Weights of a small class-conditioned image diffusion model: activation quick_gelu.
Rows from block 5 of a small class-conditioned image diffusion model, named by matrix and row number. Rows with one number belong to one neuron. Each number is 200 + 30 x the weight over its row's rms, rounded and kept within 0 to 999. All counts start at 0.
After each neuron's rows are labels from the 100 images, of 14848 (inputs lightly noised), where the neuron reaches its highest value: "top examples" is what is common among them; "colour at peak" is the nearest of a few named colours to the mean colour under the peak. Only what is clearly more common there than usual is listed. The data: gratings and oriented noise at many angles and scales.
# fc1: MLP up (model.blocks.5.mlp.fc1.weight, 384x192), inputs 0-63
# fc2: MLP down (model.blocks.5.mlp.fc2.weight, 192x384, transposed), outputs 0-63

fc1.91,224,167,202,225,202,207,209,199,131,203,163,226,154,177,196,208,175,176,207,206,208,182,166,217,211,201,214,226,189,183,182,179,226,185,178,171,240,180,192,194,162,173,190,189,178,200,207,210,179,164,168,203,218,217,196,152,178,194,247,193,213,192,196,215
fc2.91,252,237,204,224,174,152,201,221,211,258,185,197,160,163,193,200,197,185,232,170,199,198,235,143,204,239,198,166,195,174,255,219,159,258,160,201,183,206,195,234,195,205,176,214,168,216,215,219,188,190,231,247,208,159,203,232,224,176,159,173,205,235,248,221
top examples: sawtooth grating; dashes
colour at peak: brown

fc1.380,266,217,175,199,184,191,146,177,234,155,200,185,214,198,250,201,234,188,210,163,215,150,204,231,154,198,218,225,175,219,209,177,175,222,216,149,179,173,202,181,151,247,237,209,234,187,179,187,207,216,189,201,187,199,227,229,229,230,221,247,247,215,249,178
fc2.380,164,238,224,203,206,179,258,191,189,214,216,158,212,161,175,197,170,144,235,192,195,127,178,229,136,186,175,165,161,132,171,202,191,170,225,260,199,186,179,245,159,196,197,219,190,138,201,212,232,167,163,218,211,248,213,209,171,128,220,217,181,230,129,175
top examples: dashes
colour at peak: brown

fc1.153,211,212,237,149,209,201,187,179,178,196,222,197,197,174,223,220,154,125,180,172,198,251,162,218,209,187,211,216,177,262,220,198,196,234,234,199,142,206,217,245,217,224,203,199,194,200,173,166,183,182,196,256,233,190,232,144,173,195,219,202,191,180,201,215
fc2.153,211,179,212,136,179,189,209,240,218,215,204,184,202,206,216,217,201,118,176,202,196,136,209,236,221,208,205,198,223,219,218,199,193,181,206,248,130,207,198,214,195,221,228,186,203,236,193,167,215,176,156,176,246,209,200,185,238,228,203,179,233,195,201,193
top examples: sawtooth grating
colour at peak: brown

fc1.195,238,239,186,273,234,233,144,219,199,192,198,145,172,220,160,215,242,139,203,181,246,193,166,241,202,258,223,214,261,201,167,194,193,166,160,221,208,173,167,185,203,263,282,256,206,196,215,225,169,222,199,236,168,254,226,209,201,206,201,239,202,213,223,181
fc2.195,219,205,212,197,153,179,225,241,231,207,202,225,125,252,229,221,233,181,297,193,211,247,177,197,204,181,193,194,213,192,167,168,239,233,154,214,215,221,167,208,188,257,206,213,178,210,171,191,234,189,212,185,214,206,150,172,221,192,192,231,158,202,184,207
top examples: dashes
colour at peak: brown

fc1.48,233,210,220,210,218,252,213,154,175,166,199,234,196,143,186,213,224,191,178,205,197,241,227,210,232,195,229,175,211,200,209,183,229,231,218,192,201,142,174,198,146,236,217,264,269,216,208,209,222,190,166,180,234,248,215,133,194,147,179,214,223,203,173,186
fc2.48,178,203,139,204,191,219,166,204,182,177,207,197,187,165,257,191,195,184,173,170,195,160,248,191,204,178,187,194,168,192,179,209,194,219,256,201,207,209,151,202,194,165,195,80,200,201,162,203,192,204,170,184,184,186,304,192,180,190,163,182,231,212,179,146
top examples: dashes; stripes at 15 degrees
colour at peak: brown

fc1.288,243,203,280,189,187,211,216,256,177,165,237,122,190,186,210,198,149,202,177,145,150,236,232,183,205,190,223,198,189,206,155,191,191,147,215,211,174,117,189,221,206,206,232,253,202,174,206,210,222,189,194,162,130,266,204,177,198,207,190,163,298,171,204,238
fc2.288,233,191,114,174,247,202,199,207,195,207,141,222,185,186,205,196,195,167,204,164,151,221,159,172,156,240,168,201,224,214,186,223,197,186,200,205,222,248,212,237,204,196,188,141,220,229,221,241,196,205,190,220,151,146,220,172,213,165,208,206,246,175,238,234
top examples: dashes
colour at peak: brown

fc1.115,156,168,200,242,187,230,175,204,205,214,177,221,210,176,194,145,186,159,219,211,178,183,238,215,206,194,234,196,176,183,169,197,208,171,210,234,208,220,202,162,229,220,270,197,197,193,205,177,213,176,219,187,184,180,183,154,167,219,182,193,186,237,164,233
fc2.115,156,229,226,249,212,194,191,158,219,220,197,207,169,184,244,136,194,154,199,188,182,233,187,160,183,171,209,197,239,206,120,221,192,211,193,160,195,213,242,224,188,174,282,202,200,228,180,214,229,181,230,211,181,248,205,183,215,179,238,236,226,176,189,160
top examples: dashes
colour at peak: brown

fc1.53,220,182,190,170,192,218,198,136,189,209,224,176,211,234,194,195,186,223,150,227,176,214,205,229,230,179,159,176,210,218,200,167,219,212,188,157,158,201,197,176,180,211,216,203,193,193,218,239,221,167,246,172,167,216,237,242,221,218,198,180,153,258,207,192
fc2.53,209,165,230,175,224,251,233,242,249,220,205,204,235,211,199,206,125,210,220,221,233,197,152,192,223,188,184,205,304,208,182,195,220,158,238,197,220,184,182,179,195,189,195,114,266,198,187,213,224,195,250,223,247,213,221,195,218,199,206,247,208,179,238,223
top examples: dashes
colour at peak: brown; black

fc1.12,240,195,188,197,238,228,237,221,174,174,190,190,235,213,264,208,290,226,175,163,191,179,166,207,278,184,230,199,176,180,190,204,230,170,169,197,183,162,185,201,190,285,179,242,222,151,180,180,233,226,158,179,187,209,201,197,138,176,214,225,257,138,213,165
fc2.12,148,252,208,189,215,224,176,214,283,218,174,212,255,195,183,218,138,190,160,204,180,149,155,207,292,208,216,214,228,237,182,220,189,193,209,191,208,205,210,266,217,185,202,224,216,215,228,218,249,188,245,221,245,203,205,215,214,221,104,239,217,240,168,200
top examples: dashes; very fine
colour at peak: brown